{
  "model": "audio frame classifier",
  "noise_aug": 0.002,
  "hop_length": 160,
  "arch": "ecapa_tdnn",
  "norm": "batchnorm",
  "optimizer": "adamw",
  "beta1": 0.9,
  "beta2": 0.99,
  "eps": 1e-08,
  "sam_rho": 0.1,
  "batch_size": 128,
  "epochs": 10.8,
  "lr_schedule": "step",
  "warmup_steps": 330
}
Rows from block 7 of a small audio frame classifier, named by matrix and row number. Each number is 50 + 12 x the weight over its row's rms, rounded and kept within 0 to 99. All counts start at 0. After the name is the row's rms in percent of the matrix's.
After each channel's rows are labels from the 100 clips, of 14976, where the channel reaches its highest value: "responds to" is what is common among them; "lies over" is the class under the peak. Only what is clearly more common there than usual is listed. The data: single English command words and digits, spoken by a formant synthesiser in many voices. In brackets: how many of the 100.
# c30: last pointwise conv (model.blocks.7.c3.0.weight, 192x192x1), inputs 0-191

c30.160 106:57 46 52 58 64 33 60 40 47 61 55 27 56 29 61 55 49 54 45 46 40 28 80 38 61 37 37 58 42 52 49 40 51 37 33 58 63 63 42 66 51 49 47 65 41 51 46 44 50 30 78 52 33 44 50 53 41 41 36 67 55 72 34 15 19 58 25 34 63 57 44 58 22 31 61 69 39 30 51 37 54 44 25 41 38 46 44 14 50 53 58 49 65 50 35 55 63 56 53 41 59 49 42 47 51 63 58 63 49 38 49 60 57 47 45 53 35 54 47 44 52 52 60 49 48 43 43 46 57 52 55 52 27 66 47 34 46 24 41 51 30 64 43 42 64 51 66 39 46 67 66 24 58 60 44 40 32 49 52 24 60 39 51 57 53 51 57 54 46 44 13 53 44 59 59 49 49 41 45 64 51 47 48 55 53 41 61 45 61 53 46 47
responds to: /t/ (66); /ɹ/ (54); /i/ (47); /ɪ/ (46)
lies over: /ɹ/ (50)

c30.147 103:17 45 43 38 66 52 49 51 37 57 53 38 54 61 46 60 22 57 49 34 52 64 51 54 51 38 48 33 59 58 29 26 55 48 61 60 30 63 49 40 55 38 46 43 54 30 46 59 41 40 55 53 59 59 62 32 38 57 47 60 58 56 21 44 29 59 61 64 44 70 60 69 55 33 50 38 51 68 53 44 53 44 58 50 57 40 30 40 63 46 43 61 45 63 33 43 54 55 24 41 26 59 49 47 55 39 48 57 47 45 36 36 75 63 62 58 50 61 62 54 32 24 51 72 55 53 71 63 55 64 73 53 55 15 65 41 43 49 66 55 57 47 44 41 44 28 41 59 63 34 43 59 49 53 32 51 69 45 45 56 47 66 35 36 53 41 55 45 49 61 53 57 50 56 31 54 23 48 51 51 31 46 73 63 58 58 47 44 50 49 34 29
responds to: /aɪ/ (99); /t/ (98); /ɹ/ (97); word: right (97)
lies over: /aɪ/ (99)

c30.17 097:57 35 57 57 45 46 33 30 38 68 60 47 57 58 40 53 61 62 32 54 49 36 62 51 51 66 41 58 22 48 50 33 44 49 45 55 33 55 66 58 21 58 62 69 61 51 38 54 53 44 48 50 59 39 44 41 53 50 51 38 55 31 42 29 41 26 69 49 46 32 25 39 44 56 41 59 55 42 28 44 48 39 52 52 45 52 56 53 41 49 60 51 47 49 43 37 51 41 45 39 41 51 59 57 61 34 32 54 46 48 64 61 42 64 54 50 48 32 26 57 68 44 58 55 32 64 25 34 95 40 58 28 46 45 39 52 38 66 41 64 51 65 51 35 42 71 48 32 67 36 47 37 44 57 40 68 48 50 56 48 57 39 63 58 56 46 20 55 69 51 46 49 50 57 44 71 64 39 55 40 56 28 23 49 37 29 46 32 37 40 65 49
responds to: /æ/ (37); /ŋ/ (33); /θ/ (33); word: thanks (33)
lies over: /k/ (39); /w/ (26)

c30.135 096:27 34 47 49 45 46 36 54 33 41 39 65 68 45 27 46 59 38 36 44 46 44 53 46 60 51 41 57 40 75 59 66 57 61 61 53 61 40 59 41 38 48 69 42 67 61 38 63 45 54 40 52 64 63 62 76 64 51 53 39 68 37 59 61 50 44 40 54 47 42 55 38 50 64 49 56 50 37 38 49 43 48 58 54 37 39 41 41 78 49 48 47 26 50 51 50 43 70 54 46 60 41 46 47 31 56 45 43 39 56 36 43 44 63 33 45 58 49 48 39 56 38 53 36 53 34 44 58 39 24 34 61 70 65 51 62 40 47 42 26 39 59 51 35 53 45 69 84 27 48 62 69 63 37 62 41 53 44 54 36 32 25 50 67 51 72 62 64 52 56 50 34 60 53 59 33 46 67 44 61 53 41 59 63 44 40 85 79 71 54 50 42
responds to: /f/ (59); /dʒ/ (40); word: four (40); word: change (40)
lies over: /ɔ/ (44); /eɪ/ (40)

c30.63 098:35 63 52 28 56 44 48 59 29 53 66 55 44 37 30 46 58 58 52 58 42 60 48 49 74 53 47 43 48 62 54 36 41 51 39 48 61 53 53 26 60 50 48 57 48 45 68 44 55 47 52 53 40 82 51 43 52 76 55 53 50 47 44 49 46 47 58 36 55 56 71 68 56 37 45 43 43 80 43 61 55 53 45 38 68 57 45 61 57 47 45 56 35 57 36 46 66 32 54 50 34 63 47 46 96 42 38 68 50 36 47 35 72 63 65 54 72 55 34 60 52 28 59 37 68 48 50 51 55 51 45 56 40 43 54 36 58 61 62 64 61 36 39 26 67 44 69 34 81 33 39 47 38 45 58 44 58 16 52 58 53 51 57 36 50 26 54 45 38 51 62 52 47 39 53 49 45 72 52 33 23 51 51 70 41 64 60 40 52 44 40 53
responds to: /aɪ/ (85); /ɹ/ (55); word: right (55); word: nine (28)
lies over: /aɪ/ (85)

c30.30 100:50 46 58 29 59 44 63 47 65 53 33 48 39 46 37 76 46 50 29 61 56 56 46 78 49 60 36 54 53 58 59 46 31 49 32 48 39 66 59 51 34 44 55 68 37 57 58 67 31 50 66 53 35 48 51 39 63 24 38 36 33 70 44 42 52 53 50 41 53 62 73 61 35 43 61 61 49 42 45 47 32 50 58 56 33 46 35 43 54 39 57 35 56 56 48 59 50 51 39 57 39 76 56 39 44 35 27 53 42 54 33 32 61 50 55 44 46 64 65 51 37 49 56 75 73 41 37 50 49 51 58 43 42 51 51 28 46 58 71 39 51 57 38 48 44 36 52 40 52 57 35 64 52 58 27 39 80 45 43 40 32 48 29 48 46 30 53 53 48 43 35 74 62 24 36 42 45 52 60 33 51 55 61 55 35 57 41 41 33 60 31 16
responds to: /æ/ (37); /b/ (34); word: back (34); word: eight (32)
lies over: /æ/ (34); /eɪ/ (32)

c30.116 094:64 41 45 41 54 38 31 54 44 56 60 44 49 48 42 55 48 47 43 71 52 57 47 63 39 50 56 45 58 62 39 54 52 50 64 38 54 53 53 45 46 48 50 40 33 61 59 72 53 52 51 45 62 53 49 61 26 76 55 41 57 63 53 62 51 67 45 38 31 52 36 39 69 52 56 41 47 36 75 48 46 71 64 48 44 41 45 44 44 54 47 47 46 61 63 51 59 72 49 41 30 51 66 25 35 43 42 09 40 59 61 60 48 55 54 73 60 56 56 71 40 49 42 65 53 39 61 57 44 41 32 44 86 39 25 64 58 78 65 41 44 42 56 70 26 43 63 51 33 39 46 68 50 60 45 39 54 76 34 53 73 56 51 59 51 44 60 53 48 63 67 58 52 63 50 24 44 40 75 64 44 54 67 54 43 62 49 75 59 59 46 42
responds to: /æ/ (31); /b/ (30); word: back (30); word: volume (30)
lies over: /l/ (30); /k/ (30)

c30.108 101:65 50 32 55 63 44 45 36 44 70 45 52 35 62 45 61 37 48 57 38 39 43 45 58 47 53 58 48 46 30 56 48 35 33 21 59 43 52 34 38 47 46 46 48 28 55 54 57 57 64 33 56 51 49 38 56 52 40 40 34 40 32 46 38 61 23 48 55 57 54 37 32 62 73 61 56 51 44 44 46 55 59 75 44 16 57 80 54 33 42 59 49 45 38 52 62 59 57 45 48 39 61 35 41 63 39 36 34 45 35 50 64 27 56 53 58 42 51 40 61 42 40 68 51 51 48 57 38 67 41 68 32 45 47 65 62 52 70 52 44 60 44 55 33 61 66 44 60 47 54 57 43 69 25 55 54 35 45 65 60 44 44 71 45 63 37 06 64 38 35 37 46 46 49 53 36 45 59 55 48 54 62 46 23 40 56 65 64 40 73 59 59
responds to: /aɪ/ (67); /m/ (37); /ɝ/ (37); word: timer (36)
lies over: /n/ (41); /m/ (36)

c30.46 096:60 46 41 60 29 56 56 74 32 42 54 54 71 36 32 45 57 37 38 76 56 48 32 53 87 66 56 53 63 71 65 33 24 60 64 48 50 36 60 33 51 43 51 57 65 58 38 52 57 45 47 57 36 47 50 61 55 56 48 56 51 26 68 59 66 53 42 53 44 44 80 53 68 63 31 52 40 50 53 35 44 45 45 48 41 28 39 52 63 49 39 43 49 62 66 73 66 28 59 58 60 34 30 50 44 62 68 41 58 52 47 41 61 57 62 40 29 49 51 58 54 52 48 41 55 57 57 49 53 45 49 51 58 76 55 59 39 57 42 37 52 36 47 48 32 46 43 80 37 48 49 65 63 34 35 51 52 76 52 43 38 26 58 45 63 48 47 56 55 58 47 52 59 54 48 37 41 46 48 62 52 38 43 46 44 79 56 43 54 80 58 26
responds to: /f/ (78); /ɑ/ (59); /oʊ/ (48); word: follow (48)
lies over: /ɑ/ (59); /ɔ/ (32)

c30.143 102:66 38 55 50 48 59 48 42 43 54 36 33 61 53 59 43 39 47 65 77 63 47 57 82 40 63 41 68 50 57 68 32 40 37 50 70 13 47 59 52 67 62 59 53 50 48 67 62 36 58 62 51 43 47 58 79 72 42 50 54 56 78 44 40 47 52 47 43 71 40 68 49 29 44 58 51 58 41 50 56 38 58 41 54 40 50 51 21 60 62 51 58 77 73 29 45 58 51 49 55 57 48 33 49 40 41 35 43 65 57 58 41 51 48 52 38 34 48 63 37 33 57 64 43 47 52 60 69 46 22 32 47 48 55 57 62 47 26 51 30 49 71 41 52 57 40 65 59 54 40 61 44 59 55 36 49 72 57 65 47 50 33 57 47 66 58 40 48 57 62 40 56 43 64 56 43 24 39 54 37 34 58 63 67 57 30 35 58 43 45 49 47
responds to: /t/ (61); /p/ (40); /h/ (28); word: help (27)
lies over: /l/ (32)

c30.34 101:40 35 49 42 44 44 35 30 42 45 67 59 59 54 50 43 57 21 50 46 41 46 66 64 71 65 61 53 53 53 54 56 49 28 53 62 64 64 47 38 54 61 78 48 67 67 54 66 61 63 34 40 65 45 46 35 79 59 62 53 59 25 56 63 41 46 35 51 48 32 40 41 59 51 35 49 50 46 38 42 42 40 38 33 49 37 50 38 48 67 73 59 35 63 73 62 62 54 40 46 48 50 58 45 43 53 61 43 24 38 68 44 54 72 69 54 59 50 60 71 57 48 51 45 63 55 57 66 47 26 59 55 39 36 58 40 49 46 38 34 34 39 40 69 45 35 62 40 48 48 47 46 74 31 59 35 74 54 22 46 59 52 53 41 49 42 68 57 61 48 40 67 53 77 57 29 61 44 46 68 49 40 74 54 52 55 41 52 53 48 35 51
responds to: /t/ (94); reverberation (68); /aɪ/ (39)
lies over: /t/ (94)

c30.134 102:56 57 55 60 68 51 47 44 26 28 67 51 44 42 33 49 48 45 50 40 27 41 40 31 56 49 69 65 31 52 47 55 65 53 59 46 50 77 43 32 41 60 60 68 50 63 49 62 46 48 59 35 67 35 53 39 68 49 60 32 52 44 30 41 38 60 61 61 32 35 61 48 12 72 57 40 40 62 25 50 44 42 36 49 68 44 59 54 51 57 57 43 43 55 59 41 43 34 52 34 54 52 40 55 50 27 62 58 58 50 40 57 52 31 51 45 21 33 39 32 46 51 69 28 73 51 59 45 30 58 44 37 59 45 28 38 39 53 60 52 44 25 48 43 50 35 61 59 44 58 49 61 45 47 54 28 60 55 38 57 62 59 60 44 42 47 63 58 67 58 46 49 54 49 45 48 62 61 28 85 53 51 49 71 38 43 42 68 43 57 47 51
responds to: /t/ (100); /eɪ/ (29); word: eight (29); word: two (28)
lies over: /t/ (100)

c30.31 098:60 41 52 66 52 57 42 67 16 30 50 42 50 22 18 59 46 61 63 54 51 62 49 37 72 44 28 51 47 82 66 31 37 67 61 24 49 27 61 37 46 37 43 51 54 68 49 50 68 24 64 43 64 68 34 67 48 73 45 51 55 51 49 52 67 56 48 61 66 45 44 63 61 74 48 54 49 63 70 47 47 59 52 53 54 60 50 52 64 52 45 38 52 54 50 50 51 37 74 72 47 39 43 55 54 46 70 52 49 63 50 58 65 42 46 42 61 49 41 46 46 65 53 37 50 38 55 52 58 48 45 53 43 58 49 66 56 57 56 37 46 41 58 80 48 51 48 48 53 32 33 57 53 55 33 64 47 49 60 33 79 50 51 66 27 46 59 43 45 57 58 31 45 52 46 39 27 79 58 54 61 47 43 57 45 55 41 23 55 60 53 52
responds to: /aɪ/ (62); /ɹ/ (52); word: right (47); word: volume (27)
lies over: /aɪ/ (62); /l/ (26)

c30.79 105:47 39 46 48 48 53 34 56 52 46 32 55 57 44 44 62 50 64 52 44 59 53 59 42 58 19 26 26 70 64 35 28 51 63 65 35 21 45 51 67 31 31 60 38 52 58 50 60 49 52 38 56 46 58 57 69 41 54 44 71 78 67 53 41 61 48 54 48 68 65 36 54 51 50 38 74 50 65 44 55 59 47 39 52 43 50 53 44 41 66 54 73 45 65 30 35 51 45 40 48 42 31 50 40 54 56 44 38 54 49 21 56 79 49 57 42 48 59 56 44 48 62 43 50 40 50 11 53 51 46 47 57 74 51 61 41 57 32 58 36 48 45 56 37 58 40 53 40 64 48 53 53 31 62 42 52 62 62 40 40 65 50 50 45 46 33 53 35 47 60 66 55 40 40 58 57 54 59 51 31 59 55 72 82 57 53 41 52 32 56 15 57
responds to: /aɪ/ (71); word: nine (33); word: right (30); white noise (29)
lies over: /aɪ/ (71)